Rows from block 3 of a small image super-resolution model, named by matrix and row number. Each number is 128 + 32 x the weight over its row's rms, rounded and kept within 0 to 255. All counts start at 0. Numbers have three digits each.
After each channel's rows are labels from the 100 images, of 14976, where the channel reaches its highest value: "responds to" is what is common among them. Only what is clearly more common there than usual is listed. The data: histories of elementary cellular automata, time running down.
# conv: 3x3 conv (model.mid.1.conv.weight, 192x192x3x3, each kernel summed), inputs 0-95

conv.101:142128113096130182069121103107141150180176147092159107096099096125069108135151159206109134132177132093111100142126135193081121061118113102130130143132098035173095146116140143097156117082122090051137089106121137145118082081145139135151098144137118151109095142101140171146107121069170095095
responds to: 001 turns on; 011 turns on; large cells

conv.0:146143132118087117130041147106158163107158089131089142164141149098132094116079132109095120108095089130151141106137139137150148164124120134180147102090121088098209107145093072126075155154156208161097109128091107150137148115140104091163110116148177141119171122137102142047134117045152126106
responds to: 000 turns on; 001 turns on

conv.104:109134162131101109123076167127125087094201112116134154217092155141134080179076157191134224161135134142141110116110077112104118172139094087108137110097141094103182121184111099122113129136108128110088148116137079077168149086165116072122098069156143105083159069100105155127108110121224117105
responds to: 111 turns on; large cells; 000 turns on

conv.19:137095149142079114129073128142125100130182139067122155164080110119115142153142167187108148109066112133080119178150128124069068150160111142152121148129148122119168162157104120133179150115095112107065114146174134161030212086171107147158150101161140155192123140123118161142156154083191121112
responds to: large cells; 111 turns on; 000 turns on

conv.177:135145102122178130131080088145121108116137149129103113123124134079167096136095094141135143125118119136118131143131125137093147145068110220178148103078097124144213054078104118124113160165211170127098134144104110094182096154165078130120087148150084175110174125153163136064124137149053110059
responds to: 111 turns on; 010 turns on; large cells

conv.89:134112109149131050127097142115055213105188165108105140154092142140137095134104133235096194170145154160141116097137116187138106132100110115125126124116114092110205094164103105129099151104137163124083160088122079111138137158185095098105100132129107095090182095107093082199113122172203146095
responds to: 111 turns on; 000 turns on; large cells

conv.137:092135128117112004103073105138090151082158142148147069100106146103122103122098072149111157072172094134122138115120115062143098071127122168069154141116118121153163072159125100123122140148125186127150162112116116127146124071098145140100092066127135148161104113187087136125132141147102113098
responds to: 111 turns on; large cells; 010 turns on

conv.133:139109099094104128131161136068103126188139102042122106128161085129158097087133159124137095148109154161114089142154120107106027103123110118160114128164099100142067152150094142117091110120132138091101090030087121181088161096091114142128170149112115142158105147128095128124104117113095131126
responds to: large cells; 011 turns on; 001 turns on

conv.54:156115077128171116128126124118171143106164072158149114182151095127109156154175137146109112149136032053142105128115161159074078173133138148162111140115105112114129105164111104153129102076132126126127062098228090145123084134156120089157084143129159150118127069123076129124126126122086104079
responds to: 000 turns on; rule: rule 25

conv.166:116166113117105111106129161100107121097163132185122124134145142115094129112067112119123111080112150130096138120187130105121100075138124175137127213144104122151099124120097103109055108094127102135090115110099102115096187168069130149124127159132124154135113154110169137139129135105131107157
responds to: 011 turns on; 111 turns on; 110 turns on; large cells

conv.144:153156134128139168105096116124094156098164180126122167106136117091147193087146101157086119057130128166113116125153136125126109124119111121125080059102081105108114147172072147132112142082106157107178084100142101096103121127088168152134068103080132164139078121133126077105170093062101095077
responds to: 101 turns on; large cells; 010 turns on

conv.156:114117120120102160059123128073160086148148126146136133065173100196038128152104101125172138145118113127138178113137099122107117109066067139087154135110096098135145072173072117098118100103120102130157104125099167098136116093203115102075058122147109169094128100103149126139079042142148113198
responds to: large cells

conv.151:099118148174070151129148107127114227089202099126115162187117078094113160090197161153067087094120160111118126104130167097153078135148118099097072118142089153112111124155117130149099129073122165106171102126130071107077146125119150130125126128133170159164115104108117141079131141114203096077
responds to: 101 turns on; 010 turns on; large cells

conv.64:156113077091165157155088075128142181098121120159136112151140129120085140084151112164101142097106088108138139145146133097104108135115139113108061104078101122125051181130130155010148119072122128103096070082125103127115089169098093069113117099136168141075055150127119126141131079109119132083
responds to: 110 turns on; large cells

conv.93:114110119091085153136055159056120112111109164136095153128086122104082120119105131154124134085116147149144120088160120059098129141080151155076123106095122106105140139130102103069056131092098146136094146086134145062104118118116101095078114076160154184129136065133124147134171113175135134119
responds to: 111 turns on; 011 turns on

conv.161:124157064101147151130064159083143134154131162117118115136109134075165141171098181130104118119118121045130045095100115151139121172083109123129122125133100040111192136148145103119092137098080090175094078090133126159161068103140092056135073107124087172079196074145098117113146131138140126122
responds to: 000 turns on; large cells

conv.150:156162090145112120161152143079155130103080130096085113106132114135075146150105128099180114118159133098137092167170175135126146076066102107089045118093149105101102158139107153096115096087127147103182156153100119175124094109120106063137152117154145135080101126124143118053118066110116119193
responds to: 000 turns on; 110 turns on; large cells; 111 turns on

conv.179:183149159160103111089104194110114115084152098150108131153108143117118077130101074187133175147119144119109106102112108147105089148104082121151194138096069103081153119159116078123093112104102048089087140148221126126151189095147069123060106074110098165093169075120099163152134140157136162129
responds to: 111 turns on; 000 turns on; large cells

conv.67:085119168123154091163161122102102169125143140099138122175093153128180078107090172167186161115118098121099068051133069150088107149072124087190134137122123130091241134174127149119114130083141109119130119126188135124133168118098134119123092157160164104123155091156102112151122128196175120158
responds to: 111 turns on; 000 turns on; large cells

conv.186:136138128157143107131064125116143128172064100144097132255103165103121131117098179125150116126088103115118125148150130121148116205146107103205128086123117140109134160198143104116132149136141106101142138154255062157121193120108100082100105121143106146123123148127149076151123128053177127106
responds to: 000 turns on; 001 turns on

conv.41:141140156132169083132043130108049066130172144108111139161094147096111102145064114167130120119129126150060145098131125045096129141138141134052102147107126093160172084154099100133093122158115055117126130130081142060037177108152090143112116067143180154114110143140095136132114131126156136137
responds to: 111 turns on; 000 turns on; large cells

conv.24:142110150127126117172113117112136107181144096093126115136082099090086132093192131108136151136106131127072126080092159128103073128139156099139131069124142115081060116152152062148120108051120134084107066138136148162054111090137124130130122107120170130169102133167075105165132114138207099101
responds to: 101 turns on; large cells

conv.162:146085090132174120073069115140132073123151088122105148177113112103090137155091166144168139083154131123117107141123151116155136167131077115176128085099095134102079141169125159148106072129131146131108102153161132103108141154139078153183106136112050184120085123142136107115133089133104149103
responds to: 011 turns on

conv.113:075107147144142056122080097158114123156148153159143131157150107074164141047122154126127214084136111150093094165144155159129125088119080134082115101078104128118195135131053097157178117136182182142141163133105114133193098176070149120133071102142153116133107123097143121115100136112168072082
responds to: 101 turns on; large cells

conv.124:137142134121114079149125129109155094171103126104090164117164148139072134095171128126145069162146191071068152160085103155152093051151153141097058130093091142184099121157134180111124142088105123124144107116114114101136110167091134092039114091165140146123109142078090124087115112130103163108
responds to: large cells; 101 turns on; 110 turns on

conv.86:189201121139145161121098159177127096101118136106089160119152101043077159070136086123092121129107138131119108113122114076081122083091151148102141144137106124120093121142118120159134089138127068072120094149102132117137123105161092163124109104147111127141181101116135160115134136059052149074
responds to: 101 turns on; large cells

conv.134:190110081097139112183110099120137174137181115082152152099115135087100126137205160155095074158094168069116146093094098181136132108119124122167109143119083109119079128114137075123072117095174114151135143124088128174097107100119146170174111103104125142126114092125124129082123090141156123146
responds to: large cells; 000 turns on; 001 turns on; 110 turns on

conv.69:130148120140094110101127113102125118038161123127083163125113123131100126115162139195087153151125134133137132133149109097151142131111103130093083119120169097096117133167127114105121049120121149138138104079123057128109111142158099131176111100109104144116057133090123110121118087061104149075
responds to: large cells; 100 turns on; 001 turns on; 110 turns on

conv.95:153139116178137137157168131101114133118142232096100170129153096172169125153152166087099113158137167144119121102060061169142073138067086075119096109085067106092128094167096147115125140118164103166093133120141098093117127149142139092146094117136126169177119095127085162073106153153140148130
responds to: 000 turns on; large cells

conv.49:139118118107140098086136086105108080126082188155119110134146143184137103158144160151123140124133111133132097133116097121121114185090103176121062106157107135077100121145094128116102064079159148108130083135233073142117074166103169073132092093153163127098109124100131137193108143116102136172
responds to: large cells; 011 turns on; 000 turns on

conv.171:175166150092136138125103135156120072134101121096129110073108127112119097143112083126103059218152183127064165113147147081111122143102164150107129121055149116160074103133145085143110094071162118073073139127035158136036139126093102123121127171126116161116169118126158125096120132105077126093
responds to: 111 turns on; 110 turns on

conv.190:104168114194163146148135128113158138082083191150170115225145147096132098096174132128102091132154155131140076113146145120138120147108123131135091116116123095133092110163119148117120137120100163134146120141138080165139147103176150115130113151159113198098104117162089091150137103097100111121
responds to: 100 turns on; large cells; 011 turns on

conv.149:178159119151134109090117182111113146151124127156095133105138150152117090107113117092145137102069155096133122164135100141110158146096117154081147122145080108109091086176086095121110080162175084118116066154194189145133159107144076066098094096133066168069110079129138122159124113104110113182
responds to: large cells; 111 turns on

conv.139:128153129137159123043097143136117116170158145120094176186160126061147130094116118120122058080101104158120150126152154122094140145122075166087127157086096142090090117118137061154127125090172120103108135117233051066142144141106070124137121100102087118127162138090152052196101122098113144075
responds to: 100 turns on; large cells; 101 turns on

conv.135:079178139134097147098075135104094096155145130103118145156089178114078097083174056120145051070125148135114095133122111106144168084078061183137168117131104103092136105178111174100072105080124126051115120145161133144128147088076098083124131107114083127141095127157159101193115097096099122144
responds to: 100 turns on

conv.1:160169122142123156121106142171170126113147140172121082122113139068130133147088033178156101088175132142063136120151133079154130093139158108068127120106071136146089100145162125144098129122129125078017098150085151179078148119094083166088121177151130162132181130171134114154119117121098098124
responds to: 111 turns on; large cells

conv.128:054155109099119118127090124136116101129134092162064130128117169054075125107114089097097164097118115089077130149113116148138142038106079149118132080149115107100161071134110065152142102156132126123175150129139095149165144108105166109182112116088106178070082080123107090167107163092144103124
responds to: 100 turns on; large cells

conv.38:119093171148063199115126147167216124119156103070112050110130121111094092163105050125115130103113112121138138131091136122063137111095141133107126144123115133117155144185144133132101145161052050101118119098059190085103155104102140160123151150125177154078136127097186139095085112137151143180
responds to: 111 turns on

conv.182:116172085163109145139097125141130106147161153127101190094123033104135169145089143070127106142160099088086147136129117149119099114109122086134126125117087159093071157158163162117118112103095139140155092091098152114061110076108071139150157127111113163112108134145131152161094102169121159128
responds to: 001 turns on; large cells

conv.175:161068146146148057173135119097065185125106148132113093180155130165196113133168150149116064133132135182111090122167104139109057155106103171077102201115127121129109134131111150113100138095147096203082136096174093183149081116110145146063142141116136151134160078116073133074122101168156104165
responds to: large cells; 000 turns on

conv.35:113143126123182106075067095146132120179162173123136122160104129075163102126126157208080140097133101153088117090125094147094112156120111134106130132061114112117232120110187135184125158116168161060108088137083139136145148135144145110083139123141156139135161109128099085101152119086167120027
responds to: 111 turns on; 010 turns on; 101 turns on; large cells

conv.26:076111104110149110117128104115142118165143134126137185169134149116158165136143166144077114128158113175127092103123140019141129167087112127207082079107116119132099142168088143125127089154118214137060093109213045141112143133117095104117122136133161126049113116183118087124151112135183115125
responds to: 100 turns on; large cells; 001 turns on; 011 turns on

conv.56:140101050103113153100104134068149090139097097125109146106120101076073158112200122082099112130094157105128160108124140146134168134126162126120079098196102173085101152164105085120093107185157078127126101088106133096081083155109134080137123174092076205122101137119175087143114143100111178085
responds to: 101 turns on; large cells

conv.83:145138075132152128099140119119149070082107157112083147109094033095097190180128139165107138124176137092114120152124081136130123114078137088137045092104102081118106172167137166153145091136077086134165068130127082112083113093172123108078107069132119173116134123108128121105125137124090133106
responds to: large cells; 100 turns on

conv.45:067106115104101063157113094097169039157125113123137132072104116164138120106146182153069132142131165120140135133117085143110123123090115153114127112151146153158092130141164079151104122154174155118126125126085073199093096158142111148150130116141124185117093162139117080123124108141163104128
responds to: 100 turns on; large cells; 011 turns on; 101 turns on

conv.122:132144156149099061129109159142119074151114110058140141129160086158085068116096107117166177139116109160065151129090151198118102126078140106078137145108074139101115144178131181101101145114166097093098144150146095147168123121102193122103129159117148114135097096112092162136111106127144142122
responds to: large cells

conv.125:176100110143143131096114083147122115129139095143123195096122119099173134096157123134136168155138123126113141085128105108137111059138143125114074077134084144140099132116116139141148157071135058130075079154141099149115127128142124087093086093101120187130087098140146104161163131095049121164
responds to: 000 turns on; large cells; 011 turns on

conv.110:149096126127102114116069128138114120191147092112095122142133167071135124125095133083099126127111085145138123101121171097125138123097113123211111080135115073131149108155096072130115143129118201125138081137187130152144200115138116157191106116145154159118159153191089124114140106057119129116
responds to: 100 turns on; 011 turns on; 000 turns on; 001 turns on

conv.191:151143105130104086124131152140196146128112134185131124180098133130123145154132211163090077121090074108109161135105127153098096191143152150156127135137145081108074114121100083100094104096141199111115119166193104109109125108078114173135073102133160176091142139130131103090104081083108119093
responds to: 000 turns on; large cells

conv.16:109147117107168152147169111082148103123104150101147135168130075112130128126152181128081110091137085141120098117119129176156131171060141179216101100116100098110160145143190130140132071113150195075072015118148093143132093114151079124187122115110080127132141130117138122068127151080150149110
responds to: 001 turns on; large cells

conv.61:138112108000159100110111116130123109092107131110129122179145082112132109067137139087103151088130108162156134097142095176136151133101117116145097153159116121086089083135099175124062098110147180111091117117161110150114109187136075104106085083128081176115090121100107117200117133102156145136
responds to: 000 turns on

conv.169:118097133148118100153042136146196129098135141099118124174067123117119131080100096184120183129101119139118094181123150107106120079153087122112141150109100163134217145195098151108088131183124094134122137129144122121077163099141128182115134090206092164186117137133088165117149137164179090073
responds to: 111 turns on; large cells

conv.163:114100142092095136158096113122139131127074128096146124096078110115137112093101084167132133157146081149155091142124120119117122154150131200095122154107134141105090137220099098109100105129135061133099208101110098144121143115102074104123112116176095150159095165111121125116143118142098142139
responds to: 111 turns on; 110 turns on; 011 turns on

conv.80:115127196083094148094106138135223089106119103125119102106141161123119061120109111124101121156104125147129133111173167113098137145143155187144118095166109168091114099129121088135110111156151162152148181151057109149153113122069107151190130095126151123122122132127124175133121161165072078124
responds to: 111 turns on

conv.98:125123096092176141113115083130145147103118094158186087075132095109126115148106140152107128082148104114132117111132152151148107086122129144135089056142126115112112133139101147135213128137119139113122089127051119125153091131134169088106160146112166138121100071152048175139137159126125117120
responds to: large cells; 110 turns on; 100 turns on

conv.65:100120082114135039138109104139105124171087148142137106154126109118111095088100103158125054123111114093152138108103092130103128141126125187099114151123094124118047130111096111120123106125206177131093139169102080111123143192132126098144113125101130159121136108138153128105114124134047137149
responds to: 110 turns on; large cells; 111 turns on

conv.31:111138111051169150130135116125129121144096154129114141091145087104121139115095078157151116107123119109117104099137113075151108099104111149069098167130176102172121133160135120104117105155145112128113112101089122073124134165038079086094124108150137162088066112066133108166118105108111132135
responds to: 100 turns on; 001 turns on; large cells; rule: rule 122

conv.129:121124063115133119155090114078146165191084144135140124129148109095120137135094163126165047101132193118129087122126153111196134113104066089142115139104105062132066163155087146096112114078139132113091095067143132154101066089125157112131086106135131124125136103116133117092129095082133112086
responds to: 011 turns on; 001 turns on; large cells

conv.90:131166100067101114067133116046138154168125183159043167057118116163098168141139140119081129143117156106121160120114146146192155105100127118181124101096081105121127101107144119072121089139128128135111063129122133138120092137142108060140067137091139135108203120118138056126124075117128120128
responds to: 100 turns on; large cells

conv.116:126161142104101053118114120133157128132136130079103098173089114094097123114077158144157164119122090150054164099161135137117101132124105125179093153145151128116135120202147119148161159063101145146132151142134097124021169097143116129095150127162213159155105144179122158168173140136130127119
responds to: large cells; 111 turns on; 000 turns on; 110 turns on

conv.145:097121135156164093133164078115131106169087124060152118144144072128177114059097140170111132141139136169119141124144102107092012119118093131064101119125081094129095151092087132119098105125130069124100089049132031177130122156137092090116139147099109144163128134120110109152114124073062093143
responds to: 000 turns on; 011 turns on; large cells; rule: rule 25

conv.140:190201152160131141150103126143137182103110140112139121143109107184162095122103122189147168132117116113110099126114112153117089154097103117142143147117077145104185096106073140111129129086145148076111107076180111197157120136155179140094095130164158134070188032080082171128135135141160128181
responds to: 000 turns on; large cells; 111 turns on

conv.25:088163084164153140167109116134105205127169095109165134199132142058141087140058168222122164154113126110137073084087111136099118130127124079167130137118118083134132111125103154117105152115076067102123155107195143092149132095133144110084107104144109128177177084090097122126154103135185120034
responds to: 111 turns on; large cells; 010 turns on; 101 turns on

conv.18:105190119133143138075126111141141132148108149126087089172191110098145097121059143105154131111139151099000108141121120152129120141097141126145087156147144109084139121175161105125110107129104068092093158140159136138192137107065104131099152139107149124089141129186135140178148128108129137092
responds to: 011 turns on; 110 turns on; large cells

conv.111:122120072093205134083094113164157099120176128132118094101136094098125103145095125114083172155151113162132136132096130132167122069092121162159110084146078134116116118166121117120171125085172184069085107106112104145144084113164158078112094109109095147132102105187077104126127167128078115109
responds to: large cells; 110 turns on

conv.8:124144042121138149094069131094111103131107130147124187114118133066164145159090127126132081122161159098117103101105118128174162132098103104088149158112095064128078086081107105122085097152182145117078121131065149101155132126103098142086089068104152131080137106106118118031130086117050111104
responds to: 001 turns on

conv.59:101196161149096106112106112122134129103129158103055105145052116023125133159135128082094097103117088167122127127144091088064123110117132186157104126103119090067104113188193110128173136124097105134154095094116114123155168100099083137109111110106170126133159147201124114115092153167130154068
responds to: 100 turns on

conv.132:062098155168110131121115105119083172144164137122130178125075105083130093088086105168107156105083136096107059097102137098123126146187127103166159212138127078097221085109071134121117094116116107123102180120154117084122153096133171114099096081114134103178161111074114130122157108162149133039
responds to: 111 turns on; 010 turns on; large cells; 101 turns on

conv.85:164125171162179097065085120112097102160122133140106134117113175089143103113084132104134131138110185138134134130086117143115144171118140163162085086105062100100125099140096114098083116148160111151079105134167078113134118149132049091106025115128144164113143134110137018123158070093107126061
responds to: large cells

conv.58:147115152085124131108150091100212099109139138100148090098102108171146114081166118162079157154141108165102096122142118196086069173152124088117065074161052150129100110131108145119147134117117065166113113105060100162079134148125164137133149118121127121145126138107082141124169129112139110080
responds to: 000 turns on; large cells

conv.154:134109103117140119144103105077137146115112157119132099096132090078097107072132115084099184117136055176138126088112139154124124090087124145169047104153109087121119095168093127098142118127155116105147111125123104197113153137152116122146114134102140144067157113108099100111112084134176136076
responds to: 000 turns on